Rows from block 3 of the encoder of a small masked image model, named by matrix and row number. Rows with one number belong to one neuron. Each number is 128 + 32 x the weight over its row's rms, rounded and kept within 0 to 255. All counts start at 0. Numbers have three digits each. After the name is the row's rms in percent of the matrix's.
After each neuron's rows are labels from the 100 images, of 14848, where the neuron reaches its highest value: "top examples" is what is common among them. Only what is clearly more common there than usual is listed. The data: cartoon faces. In brackets: how many of the 100, against the usual share in percent.
# fc1: MLP up (encoder.blocks.3.mlp.fc1.weight, 1280x320), inputs 0-106
# fc2: MLP down (encoder.blocks.3.mlp.fc2.weight, 320x1280, transposed), outputs 0-106

fc1.662 094:147143159141146151126107089186105107082124084050144108117117128133136168186154134146092150187161107102177117158135154139128164146145112121125161059106145123112067101171139126125110145120101143132129139157185163105156088130171124110086165164155145124176146146084145143090087109154136054156092094134056154074146100104104146
fc2.662 093:123145075129131096147122176142144131121111149204133174119123134125153116103112156111114098114122143096146102113143112173056138097161054107152086144121141188138184166112092140118067131153172178200170118135129162114097156145099137079183068125177122098113094149155092131104175193158101170109079170141144107113090196116111078
top examples: pink hair (65 vs 6.2); spiky hair (37 vs 14.1)

fc1.612 115:075070188128096105148122122073087126210119063160129126052154131100150123175128135134065131141043105063116121121129109100100163132105147149120101119082133097132147063148145134059102094066107153125143143107131142134190104126122125143085130133112115089138166111174129162139098142130130136158176117192077119160132080144081151
fc2.612 126:160125094081093115126157137146137083150146192103138079107155080133115113120128101096121084120143152121089133124114094151180093072056095147133179143121128113125128155115117183143075152112203046161149115148168144201113072114165083122195105135144114128076142136094117108128138117145100104139116088160164134085121167114146131
top examples: white hair (62 vs 6.1); grey face (36 vs 13.9)

fc1.24 093:165092137055158166141128135163153141132159134139155044114216145130140158105124146099135163118095079157141163158118101108107146159142154106157143106184049107091120045129106081096109073107120128113091129112096128172192154169140149157084133116106127066119134109138151108163146146147165101121082124145110149145122137126131107
fc2.24 096:113074101134083100154102173088105128128124143109048163105068118120145115090098122192124113142135159084135083116149119107129103168091115176141124147114133111141176144092176151175158119140187113124169109133117133158066164115128067127151099180174186121109143099074085121128178111180127157176138052125176187187081165142095159
top examples: sunglasses (49 vs 12.3)

fc1.281 115:206102057117087185143095186132098172179155098144125136071145136113190107132189115108163139092108155105108120177137133193125109134102118075050206116156136124121071124099094147099137109073108130122117111174082127158168147156129129147067148153115103103169142172089150102165169127041131097149139166084127138062119137105089125
fc2.281 119:131087139114091150146190136084086119139117146133092114132083069190102086159083172125098092153124169102101127117140119129173143109148108103121142127098075123105116106103124110109124136162178139102144138163155123141121145089144159127141164127161119130127143097063132130134117164150083187205162038081171097129087142153143128
top examples: surprised (35 vs 12.5); pink face (35 vs 14.3)

fc1.131 095:127075129157100133102101165167144151141142106153122141103162168183164063100070146102175135121133058119153168123136090153114135184157082096088094118068098065174113069179158067123166113063074175131150147162156145116142140151116105097112145157149144040090146110172102111103143160154138172131171095136118136126165124116103159
fc2.131 087:136145172177126101141232098142156071109137157096123130103139096186081135127152123125149139109090156119124136097124133087126104183197147086163141065105096116137148126181135099138201159112117134127125114156098151124078112131090174129192139104160118079144117135110091130135122144154043138131136107109131151131191092084132117
top examples: surprised (74 vs 12.5)

fc1.636 099:138156109117127194201158099181131176109139143110180093105175189199154143111129153101139111118121147110131109163094071158092161130111079198123116148159089079167121100172132105114135101033134109104101112163175129139140104148121134150113138150137146079121150147144137084146103073115099062142126130140099126124175071131114139
fc2.636 106:156145120095106141141162114123124106209133166142154114118094042202103139087110076145086136097160159120131139088152091131079086102111147158101163162118135149036178137084141133152113118180122083115141176128141148160105105132092172141122076090147097173146168063095083142092153064146107074133154119109187171113171121115134121
top examples: beard (78 vs 19.9)

fc1.53 110:127152131170110139108173151118179111148112146136110149130142098147133173181158155140101101175140124105096104157130169140123140165091078154061181107103164106101093064184109099109135089159081111153102140092125091104154146112142116116117164159155145091163112142189138115093131116131195131140072147166049077126196172122106112
fc2.53 107:052118151119147150155110131098154106213153135146166130106136145123133151121154126151135161160179160130192093166156147080115154164148147096110102137126145166133126155124113097104132121138125089129171150089140117097103112044162127172112130100121122154105110114085163135068132111131137126117086143154110126140099120161083128
top examples: pink hair (34 vs 6.2)

fc1.318 101:153093153121161096094150081162156093144127122138117101094127142134143145126084069114187148144040065125133101155146151144131155106121132123131157126127115091094114100113117116076123135144136197183108107158085105200113071145132131118137141136076127077105135123126088138165095170088141114165157134076140159165087093098126085
fc2.318 101:137079212123126163112123156101094125135119135123080128102106146163100164128119113154089130090071195139100142118139119129111084060116124112124194115157093163112126168082112145146057146174153130080110136123080181114157138128100134161156122068078077153136063143093189131125129165125165157168094092160129101139100151094125130
top examples: looking left (64 vs 33.4)

fc1.764 110:134128125133118145172122089102154170089133113166155144110152147084174169183134157136137130121157085144102092121116087086138085143144091160156170075124095110150117155121128084092127145096098067127142124121084122135109047200120095110103108143138155094157147148180127143128101093119122165167187134209134138158190074146112132
fc2.764 109:132063098119101161140081139111104128111136161121104124145137154141101136106153107062078109130084111134180098144127123139117177116121107069181098051140110123184123097170137089147106071150114174165156127164147100080143156111219113147119134137121127090161199120090185095062149157155097168138133075175133165138107209082147116
top examples: surprised (56 vs 12.5)

fc1.536 109:150147102143117173179079131123126106120138117133128135118122172113136082177102094119088136114139110113141176105151137131093106128091129095115140055102121121127168166081145173126128117159124083122124156067134120183179101141146128128138146097066120094094144096130127111147129181091192083150138077125124094126170057137134085
fc2.536 114:162205169145173153092106099116137101163120086119163199127115177116135043179099083139120128104105087125157121132138159116105114150170142133106077099121083093152117117129187068122165186091183117121134112135127112107131195175124117130100124145099145125129144141108094116130153129050181163042088147110086118095115181107121110
top examples: moustache (85 vs 19.7)

fc1.266 099:131098136102151064159096123130149084126087172118197159052187126111121104131173121115123096155127184145126108189094160142139074165151131119108130142152080119163072203104124102069150136099168115140103090108182089150108117099202112116043088152155154119141122173181112098111139117137151141121067195134069076118135087142080171
fc2.266 091:145155055180106144123135043143092075084137166088165121145132080130107167152097165108168155129081092185126167140096159205172106105161131127105111147111082124151057133098114137090111101168104109083128120126126107104149168116124127102083103158076133149121162148110140102144094098140116150202077088183092120163123154180090120
top examples: white hair (49 vs 6.1)

fc1.274 108:162097120107086069072181165109096163100117149152149162073202034080121064114086089113167150111158097146145144100147100088167062186100151113125205122125163103165115134133174160111161100126145123136113131182152127150134080119174061133062159144138143110143105121117089129087161095171141152146122163134089099086184147145132154
fc2.274 110:162105128092133170161081124126135112089118131156076131131125124137121147129113154157152160146046147093150115106140156127144146081106124106136111119130143108149128087149051140121161122113105120137149145123121163110148214101069105069167138139104120156132142121064191162133103192141091087118144099155138161108072121214190110
top examples: white hair (26 vs 6.1)

fc1.35 090:171106127127070160147144128117168095132137089117114087115182126112096158124112085087145165140160107164136156133132118102093063150109046129123213108060110097135131106119154130098128099146157078128123133131131110169205136096160076085121098124126158075093178094192119174104101142127158127122170090134158061126103146101163150
fc2.35 090:072131182113154094069090105073123171140122150096145151133114178154132145063150183135102149140118158140187102170129164152143190122185203193107132106169154136124119123109088170104105164138141136124138117134084102086109116168097128155052093117089117132117129183166121130100103115072173096176083138154042124122114134148148109
top examples: a mohawk (31 vs 8.4)

fc1.630 102:148120124118134144124123189091138207116111113154123166134114081104133092124118072133177124105103072114143210133115118111080106086090143171133167098110105098081139129146103139130134154130104097160106110146089124148148129143186100130132163107105127110066121087087096111124152130134127144143147122128175125114148104112146114
fc2.630 101:139112123120114077189070076110096103095147094143127125093125138077160196102141144135152102125146126146190117133118151179158129150125175097121106097119145124150152134153197107138161169111126127097161140108145170141107155100202060117168106118120072096131198115084156150125132136132120173129102205135117074097124164161103112
top examples: earrings (53 vs 20.1)

fc1.705 111:107127138141158165185158159075086166113153062099211125134130183125135150141133163122129125109107121121147153119097124096141101135159182126096100088154071128117056147109109097119159053128129136092118120092111126126165118150159128112051104149122160123135080106189148111123151121153142110135124089142150186168140043120144094
fc2.705 117:146075058143082061111139100155164164121113142132067071141110070146091139066169134128119115155128153135089132166131081142103163129076157089152135120114179146151112126148171077168090099167088168135151126117201160106130108122154194125121142108062140104125110119093181083163093121169111081124139164152121110168142152128120167
top examples: looking right (69 vs 33.3)

fc1.156 099:127125161115124107165054104154143132137114155108186172043114109089164193192082115197121099112113131075163118095160117175130119169096155139145119148069155115155117141134153145129192099115168105154153125199118104139082091081126058121136119146070151129105149192151160133109085138123148117098178127142143104182057142097047099
fc2.156 107:184130099175132125084178145178091135149138078116108168097148142144147117133135098130121126134159155119100125129127120114103119108160119147159145118113147085118148096148130075133036146096106132118135143110139102119163154199127149127160100089165107122096171142123116125148163141137142142123112036080219138123137092080102140
top examples: pink hair (35 vs 6.2)

fc1.372 109:132120153129085178119119128111128153107142103136156112144127128166139123196121176145135119124170113128093122133136090082153106124168067125188158085159083142181086038107081057138076123111174087145150117052128159152133090155072129079119079148190156111176138083181129140129121137139121177140097133186164123127168139150118168
fc2.372 113:106179079141132139177141152134112095094121156164097151122127081125132107099174124138126125133108131138163091146114199170166145131117189061166141102146133128069169177173175124146117127108157100118173106167178080064127132088185139138142110081148127108112145187091155123143156133145146144089130088130146120123094143094128132
top examples: sunglasses (63 vs 12.3)

fc1.278 090:199123090172120116103131181168099191092139160099111138120132156138155169128121167143169103131134143119154168141159111124137125135163135149143101087153077117207107125088142100131162068092108150123096115155112108126200106100210065122096102174096163121155125153139100101120110122116138135097160073080136097121042156156102129
fc2.278 088:140142113138098173198204149145162136120121118097134114093099072105141095131097112123124098136164074152187127133143158108098123131106091064209146116112050148131107083111132115128144179112160116129115120135193129129084099113084128074173085126114108113107086114138160125138129171177122161164115180117100075175139132040114102
top examples: a mohawk (49 vs 8.4)

fc1.44 105:136073118142119179058128166153150190107133141139128173119145097128141113123096123176183067149178115134137123147129041153155131170092162098104122093122154141188129093098180149127212086091135152138091117110132107162128113132193095141030130137159152125131140151100136100149103102133148111130129116116121127160094154126144068
fc2.44 109:106201133130081082142187099123168117096124092139082110130114152142141120137135178120155118115093115140133118131148109099109120124125114131141115150041037082151152124165201069144126122151123094098127098129116143184149143143116150115138140125094133097051147102116094125164144136167117172132159084109183122168166062099134103
top examples: a mohawk (41 vs 8.4)

fc1.611 089:072099130125083117126109077147180152189100124144123127139151142156109117131131077152164144171119092140099084162145070117136140141093111095124132132000164142087125140155133179137110108106096172129098135112162074124099089093118120109095138101225159114113121130144087131130114150120150119157065206125101122109203117066119188
fc2.611 087:116132048111085163110231222134114141109137108108111071125123130097128113107143113141089166157105188108122149109134167123100167131152089188099106123172154116163147154160133106151047073117161079163093134166132137149180161152123131126098119177081119139102176144167089160130107161142149128146182128111189179134077163098151083
top examples: earrings (50 vs 20.1)

fc1.616 102:208132053143089139178137166148143131100123123130115119107152113112128074090124144142117113121138129124154131141120108166105088148121068149101112106139124046086113186116142083102146092042114104127103118160178151135178121131122096163042128155115125114123141160126103081117146100147105125132126196122112176109141094150109185
fc2.616 098:064174161121134131100195126136177139190140148092103087145113147136071139129096108146131095148125117083149165076151101136069097108079157077095132080102128214161136126188145127144150090149147083108066156119124181081087063108185174135115152097166133132130068126159087160143143084160128158156141088163103124081158116123128109
top examples: earrings (41 vs 20.1); long hair (40 vs 14.5)

fc1.726 100:174190085101127113248093085141111154133138120123142161122136145089119110122127147162052149121136098104131134109116105142086141126187049183166174127148107113113102177143143093114182185108132096112134125141216114139123111153107104085120102133124148104109130170142138118102066124138135102151155149102188152143149050065167135
fc2.726 106:109165152118121132120115058036157119144124150102120076108128148185112164112131126124118118138124056144096096124146123114152191088083134178214117103115125146118128082145076079130121086188142196149206112124119131154107120168087213105154118164157112154117175106114131132136157109137094110106139163187203181097126195105116164
top examples: looking right (76 vs 33.3)

fc1.746 094:090118088090102162086151098140129123188145145130136118102223072082180162153110145081131117162199092126093142112112129118164106179049086158096118116095129081126149078098109192082225115130127087139126121116152123188144090135106104117094152152162152056123150075187136113160133072145119115226128143176083138158177148107099160
fc2.746 086:132128143142108120140123144137105179161136161125115113109086143146123058107097109171153157151082164130120126065126175145105056117089163086133154099032137166105132130114169147202135138087160101084125122170120153148091161108209103121131175128146123132134070114100123110125144162105182107119116108156147096152097150106144128
top examples: a mohawk (53 vs 8.4)

fc1.744 094:184097108153096184129079149115119119131107108166137126122114186135137086123164175131169143098155109107202110153123133153144128099103123115091186084146123126124162153075074132095121097135144079121177123124159127111158075136152109119127134149114130106145134165142198106091110159092124092139166042167158128136057089143119101
fc2.744 089:135140121097127154100168113109103089180115137138116130125065100111108084111122164162096138093158179126105159102155122175100110128128129175125121141103097125116149129109169101157206112150149106127055126114080167164128187185065171185079169093080105127099127138070101106085137113144159156123139129064091139100130169099125082
top examples: moustache (45 vs 19.7)

fc1.557 095:101112120123140146145158120176223120154139144120142114130173168189113131120133120113128158198111125090061133168143073145107184133138139165186082112139081124170081113144114097089195139083143098132107113157141098146094110139208058104087121199122163085139151122140067127133108126141132132154144145110094121152123146108102128
fc2.557 091:151180091159059140081067145057101188129118146167099151120093100125180131116071148142160157095090131138168131111132117138133135119130141161072139040109121126179144176096104160111212094128078152100112142183096088122179172131076129127094162136040128107099155130112114103147165171139132154164111140158081133090122083110110069
top examples: surprised (47 vs 12.5)

fc1.574 097:101116157162144157178115122162141154118107131095107156132161151176142125151109169151130121132092124090102135134099069123092093148088149122122110124125123091148150110125124131113128038109098116087164133136184123133119110123143126127061163144149192078138123103167146082157095079145111077156094134179110177121139155155147098
fc2.574 099:172195143120123118128117129193091127089146160132100102146140115134131127063129051105171214165172092159119170122143045097167081061099094117123114126142179195126177118145093162165121099138107154103150127173167107098123127058131188108148154141173141159165143172128120134181052075172074090133145105130163147102140108112141183
top examples: beard (71 vs 19.9)

fc1.168 096:131140141094139128137098091154112127105130152102140072103151184143170141200187192165096148203121111114197166152140151144140144130149133100137096083121129120131080179151124154130166123076087142133146142166177120124166169131178144124068116142122137105164181157060115127071088160129162071174090058125108105079147073113068194
fc2.168 087:202102074147114143142126163122101045143129126174161141123114084068132142102145129095118186115144109125192083125119084124132120137183081139077107153134105122124133149111151154131086111129126158106148155139121175079145151090131127135115113130194132077174157142132106136103154132166103166115130182116070127085114146074119083
top examples: pink hair (48 vs 6.2)

fc1.346 107:098068129112123117134065070096076056175102169162089135118144103108154154140176066130129129139127169129119091135097143151147186117152136121150121184111076081123136160069090152091188161129108177137059127086144069121113174156119119147136112114148124095126113106158115097166116071123108104178075103092158151130122158063122133
fc2.346 112:136120095121162172182140130099143127113125125109126123138109117089159149138109105137119062145148056142120150084115144131116141134081063064111117101080169116124157120094154169116145127083169171135164145122168201088150085087061162108111136104201122068138092097110120142123125122204096095138132163165133154159215135136133135
top examples: a mohawk (28 vs 8.4); brown hair (26 vs 6); orange hair (25 vs 6.8)

fc1.429 109:097166130095089174158123163141125171124137112149128124104172148084166099111066141130092119094196101111160133088147059126064108120171054179078166123167143112133137120135162121126112120084083200106136139172124104169145098184120130110056125174152151082139150107170112125125089092170105137190124179178175111143175111085118130
fc2.429 120:176119077113102152167135139043138078118131129079129145116128128166085142153147111114145159141063126122085137112145172102126133115137091119141189105121093129146117160144167080126194101154181121129140120136160123060147159079150158130133139135117097146049142138097125109158123130145104126114162109146215154100109161063145091
top examples: looking left (61 vs 33.4); glasses (54 vs 16.5)

fc1.431 096:149162080098112105096104097165159153123153142131147161066172099047156078141058151136104121104118110073173158131145115146147138137174162151127147123104129103146120174137145174113206176157138149106118119161160118147102109134191030141141118185109129089095125207096096130116117094131153058133140141139124201126088128108130057
fc2.431 092:152134150116184114157110052160151122137136171119098164131126189117097155059091206155124130128150132098093085175107150095173146204071066113169128089081109121116132117197147171132111110113124105096133152112121124089110123116161142140163133104134144102183120122138168148123082090148114129150105106164106125155184137078153146
top examples: looking right (61 vs 33.3)

fc1.7 096:109097183110124125125110117154181147123125115133153122160197157124150136147111076104178148187132110114130100164105088087155153142124166176111114126127095126071081088117070085060081137115095157125148156132094143132095043164143103129095127135181167081150107099183081106145121091158147103152064202120060207034179113137140082
fc2.7 085:151132071125153125097166113199111135099118095110147080156140174123100098099078081096123139134141095184099127106146111083178156080176125113076095115118155134112171117133115113122064191138124186107132111132120126073078100131047153128155124088099142092139127158151150102133138117149162149112139146144078078158116113213115164
top examples: moustache (70 vs 19.7)

fc1.751 088:123189119144072142078126103192107135108128096142147146145125073156129199141090156156107129149114061118145098192097077104180171124120127143173054151081092126137113064153061145122083161118143211131205141122202130135140146099133159116152142087167126130105098116175115177145085139167117142118081113148091150106163145121123150
fc2.751 082:031101141114134143171079049087157117094118166176053081159105168133133104126110211131127129166115179157160068090112136115083146134134090136156101132166146155131147159122161099167101090131142116180159117100108170132089160100126163123136124127172138139107118170154161174112169102162115138148153100092165089137085201081119132
top examples: looking left (74 vs 33.4)

fc1.425 107:238124113114077133108130160146133124149136121127099136142181078132108076133099130098128173120142085138128131221129112135126077127134104117125134115135151083118145092089111073089158067135082156165055118112170107155139175147156125132117174134115131096077171071114144066135160112142143141143106097080154170167091104119146172
fc2.425 117:067106139141085055108134187161119142192156132090115128113097126123156130113097196151110145120115098104114088102142044115106164166114112094156123177129159162146150056149153111136165137141104154163129134127103111090107183108194151120113083117185098161104216119082200106086104141150130167146056144145185153142084171121120129
top examples: sunglasses (60 vs 12.3); black hair (26 vs 6)

fc1.610 087:127128115099137106112117143155158094152161081083159035146124126117143114113119151150161105141113048113108099218164157124164142147118106131136129143115087130110088112119115148120150133055140123182091113107158063164155129201129119111097136148158150141118132099107115087200093188137177138156067151132102113107182105130122151
fc2.610 084:100165162060166113167199127152100086166134116112091121175135151126105167125132188118108105159101167124158114162133139117160113075167139065095093096155095130073145214102145128140106083112123151094140116149120101098124121143148165120134135122212107222108127149125132137134136074137180171117107137136118075153166147135133139
top examples: looking left (60 vs 33.4)

fc1.605 099:210144099196090089136121168174151088091123087157128126125119189148132162086118129157200155120105096069200116213116136136066094117096075106043093148112132122089139151139139105145098097044166133105144124150143128184213137072161124134119147130150113106064092146122056119113102117098113146119124167099108116097159103116139131
fc2.605 100:156206146063187052134181124096154137124118180080134160126091106184143094177116077171080106112170103098145126123157113117118119069191142106162180112164139145167145152125106169078089193210118106111105147137141158114153096153124113091133124127130122067125163111156104116165111125151137185134093158128091158082177127158136111
top examples: pink face (35 vs 14.3)

fc1.531 097:193180080153132131132136184187077229143116130132157157158128158126203105137153121148162130162114119125176127158119132183107198142094075133113120088087136098189083159139166094135151083078145139127109129182104133126125108155185107142092138179116132121089147167107081065137122090102128137165136109184132136112152122052094124
fc2.531 081:120103199126102146175153072111088103115124131070110129129109079085124161148168175072134139167111056158177105132116167130101045070151188100148132165116135182056137146125089110126082153151103137162155143142137121090113121154115159097143184102093142124172113151121144161083103116151089133116104041096093116105149120124091080
top examples: pink face (42 vs 14.3); purple face (34 vs 14.2)

fc1.347 097:154135148140127109168123099169109063147129093083133146074107150168161162145124058116135098134058160053146141137117171173138156115120153168080135181094171090090126094110102135093148148125133119118117115099152111148134152139095095083113135134073131126059142128148174116124111144112113089176021119140110111194100044125083120
fc2.347 087:122132100149177143166104126141095132112135111106104168104103130097078042089169216114111092118105128110187115088134173118109109125113096150127101131101132097149179105157138095117173112124145164110135136117173160117132191152112151156173131129146094129145048114159151115156095095142106117170160105182157129132150090013141131
top examples: looking right (67 vs 33.3); surprised (33 vs 12.5)

fc1.188 103:151084088103105080131141128127210087123157157100123126102187152155080129156120160145118170172128138133129074156134102108129116152117096080121159113116126071138065122095133120113115093157193082126115094113192111140130163091233119100071130166123153101134171105148136106115093132137145103103076094108089101186138124151163138
fc2.188 119:144083115106102123110101205116119047156148073114195116131115133078091070123137167123106147139166101128149146130120171165160155154152067108141155115184168164133106137137135162139175124159136087137083132113115113152179115141138051115121118142094106122144095130142176137109142086127161168071182123160058089131121123182183149
top examples: sunglasses (62 vs 12.3)

fc1.455 092:148129141120091184083153136128134182094150143056156155096143108055150137195108127163155083118136116136185095170115130129162158178115150130114160116100111083133086116147179161121140126111057174161139095169139009155113021101101077158171177166113153116122148176100127135164128090154166112133176120143131111151101142088094097
fc2.455 088:088194108094114110137112144151092167175132107095173153124109116164140186123142119137042142119155164143085159105150146143090141084138140149136185177142184161145135164146143123106153144130167113123091136116174142098117113140140125124160116125125130124113139090136158112119110071158102161089086086121136140160097155108160111
top examples: a mohawk (31 vs 8.4); bald (26 vs 8.8)

fc1.543 106:112094119153120159080196113159139178118131102139129208118149136130149124170047161109175126150051106105120146139117121155065122151121172124136107100117102094185097099163061107126138138067147182169126129191125125112069127141091126099159118143160156097124176173160123139113182177135093134126134088170093167129070170143113106
fc2.543 105:162111097123159089094167133135146086080134139111079116142156060161121081111157147137126150142073145182094145102120115153121109112167215094138125119186091138119140072146097150136106139166038112129138115147115096109117152143104110094177158109113158160149079125130171123121150154150078090133107151132193127133094042179124160
top examples: moustache (41 vs 19.7)

fc1.683 100:110142156092118160198142158148163111114158117077144129107143148160089166147146122147100185140098154119119102152135134162127173126083068109131145129106179094102054147138137150076145127131148094146084136121086147175225108126153129150072107124154099106158127152121131126132110140142138145143116158120096145086152131128146174
fc2.683 094:163154090120145086075076160152174153094121131155195117145125143121135101125119117126087127115068145131152165121097094156096135129149144064083081121080120154180114139127161173141114050149134166109152127135123126144154118097117137122112173155114170138102111166196154126125180131126081122088174104138165146113113111152110108
top examples: beard (66 vs 19.9)

fc1.637 098:154115103101084116169095153124127151140103101106087160153138102083142152124134112128160088145172116116088136181078057150136140134067092159141149142142137094155162120112095136084153100118134082175003090090117083126195089150146121127153166171098157127096136147130120170148103140105124106106149140076109147143103141123160212
fc2.637 097:143098060078131188083083156129123151116111147138161188166097086129132088099074156094098163121109160103110138134134105103149149145197134085134131116174129081123137121070169140175106094130184128140131130187116105090116102103142139057161162115166146077133123152072120160119137120141134098119141163124191122139169118036118116
top examples: sunglasses (57 vs 12.3); brown hair (29 vs 6)

fc1.503 100:177062063154142136140113171177136126135142101160184169043132125059173113117132068143193076120131142091148147150098171188121122137114116165089163145175119101115118155113141095128096114041116149124108112174124123159201108133101126153087117124127099090076129179124101095128116113128124097151157188108105118097140098152077113
fc2.503 093:109121136188073171134157096101161071138102177167074114121076069229097133089073111177118107155168076143078099090144062147149100114103104137068079171122161111161172100170142142162136106159105127143074136125150150109152166093168134162132106127121105152065173120114161159138164131200100119120151092033102153126076160176112142
top examples: pink face (72 vs 14.3)

fc1.597 108:108161145078131140143079119137170145143153111075135057149106135132142155141176138168133167163075132061133090160113116120126191107098147132150120139110130103168114105064078120132110140144140071112044105096120099160122182179124108093133117178062144131133131139117137119180097123082106100194017117131146130139133087175150149
fc2.597 104:137030137136115094132130143110133133168152132105159208139086119140105132158104158086107158144138141073032153120109144158159175177166129157143135129114111151115117105157172105093169139155147119121161155157108156069111089111125142155123108109110069103114138117162197144129092124125115119111174064113141137155059165134181110
top examples: sunglasses (50 vs 12.3); black hair (25 vs 6)

fc1.306 089:158130111135156155134111145222092100161118084160120172122109073094178145115125139124106158090122107103215183183142131136110127142136045173103157097086146118066113115123102126139178155144092156118117141107138151101098125129113126111091117109159102134130089141150114101077115179131097123132091124113099193062124042107089152
fc2.306 079:077106117135179111157146093103103116142107114126071114150120123152172192126064105086218136107148091129085178138155129154209107096146125108126115141134102179126212139165150133142120145142106121098074114113098114136091187104121104107100126114137137113115112092051160109108109080149149221177119040156203105196125143131088145
top examples: pink face (35 vs 14.3)

fc1.157 093:151088102147110084176143135130217149163133142147156098094149170199116163118118167124119066157130056069140148136155132094113109130133104107140136131116102119150096114100136009092172112111122179089159111101187125128183147109216134114056125133145105107089118134115140093111124090148158122180118138138149158172099095117108143
fc2.157 084:112162121115054081153171182022153107147117130108147130116106102140115129139143053157109138105125141136034172135118117121132121131147153135104182115121151189046151122146079231112151181142137123142075151124123129135155105121114163137137093108189097085130142099049086152155150143164129137144109147148161133130137114180137134
top examples: surprised (50 vs 12.5)

fc1.420 098:105145141141137109079147172157195203156140086133194121164125173175158137115115068129157112083118124084132161166124111137141137129107133167102144177154134151156131069126097073106155116119139154127140114111147137147123084169161146126018125138119156131103142086189080104162074119121146089113000191103138119104109115160122129
fc2.420 095:145103106154127097133152149134153074139139113120111080124148130169073027126095085132142143137132208138086151106152154072057089149122098203145106152127134121133144098110095077085108122097141070143158154081140150084143140123111112160145140147151095111126132114122094110164120150125140134109187111075063040119165140164134109
top examples: moustache (45 vs 19.7)

fc1.220 093:134107159154114137124152165124088159155160119108138144120137102130194163167165132123117123124179118134128129174159107101104110179082142159133096061063064093156124115125115169093184110151088147132155161147139090154065026106145070127118131149108126102090137107135136124142127083151134079166125071148147165169104128060066098
fc2.220 096:085150170089153125113110086144133095086156097120163086156155154161148101206158172120095168205132126138162123145111155153123118105143143131152115140184195119129083140137173139122098169107098157095135149141145104091124132167156174124099124231130119104152154170106166153160157110121162116117129029065107088110158101123120139
top examples: pink hair (27 vs 6.2)

fc1.34 095:132145143159166179151085112112120108090136075102155110095133146081104085166168150112119176137095093110173059137138164126091189117139163104068209115143084112129114109101155128133126084143129162110159134133170125124168141201125128136178140150132160074136126143083164113158133129051174109094160102187088143091184106151135078
fc2.34 101:168104146139153131133127060164120104087138139120100172149122075157147140105195054177124112153127096116150140167141084126147171066128145188137142135170149120042132089161050130136082121122074052083106128135117100100147106141114135159093093077087106112168110170143145106089095145154101149170072185131109109112115085150126190
top examples: moustache (53 vs 19.7); beard (45 vs 19.9); sad (34 vs 12.9)

fc1.194 093:172099150154103112105134159156180105116129111147117138106168135101146104126103152095153105149141009164144186158123114165107128133122096117131172104178155098123098080128083070104117114149108111121086125138128113156156063116188135130101140130137129065085131138141138158114139099132177123173138161133066122124152143083080127
fc2.194 083:140077123113114079101103206148170137147135164174103173154149183110119076069105145165130216127126116133108087153128138080087180195115124104145136098118137166132118135063181119119161042110105135153088140082097093145160140155185129144130126142107126120109123117099101075085136158122143131131122152100141132105116161063201133
top examples: looking left (78 vs 33.4)

fc1.97 121:222115100162113115206147070139086129116132088100221121129156134124113214142137118097117095087160108141150112167144090142093152119159167096126159113119123117178073117106111106131151153169143123100080119077181135130185146118124131087168102136132141108135098122128132157166113091095136123155153089108135164139151095113146103
fc2.97 126:137089116143157141136123102111168132111112115100214158132157080172099229147140102147143065105166097098135151168130150121125137139146196115069113100107128109121096152134099146126159157185113135105129128072166141105083098077148097114059096099115157100152134074109124143109089093151129171103111144130116148157133091184128143
top examples: earrings (54 vs 20.1)

fc1.731 096:159164188130166135076130131175131114138139105106109127139157074171150141162177095093103131196120138120150129147156159121070156164121108206134122084113106151099123076102136084126142168159078163103181147170204121107069109182164082106146147170164127104108163141151104145090139076170129067156088074117107133086140119121066109
fc2.731 090:156109090153171190099124152116167145128116100132147172126090163048149112106073200104121134146107111100114078153165222119161093134159145132160147160135153153120166179094226127096061146150126123154147114098084102161148095091145142058159108130094150128108125151070154154131131102128173155123110144152095119121072146145136070
top examples: pink hair (33 vs 6.2); crown (26 vs 9.7); purple hair (25 vs 6.2)

fc1.355 090:096132149090105142199117171085173159150122107088132105100164176186146167121154116135129151153153156057088127172109055135157224089153124124125134108157156112118120130135143078072140090105137097148066092155116111158174152169189097113094122194136155093140182169114136080109109125141121145119123096092138130139073175095135104
fc2.355 091:072119111204113156143159152140103164154147172125166135133122158159177131102118103110078100111091121135093146101160135096146087090106147125136119126098121182118149072131108066165171145101128142054158127117101150064082128135144213122120157029159124078094081107113096158093065086122077121177121134176074120174217114137114119
top examples: a mohawk (43 vs 8.4)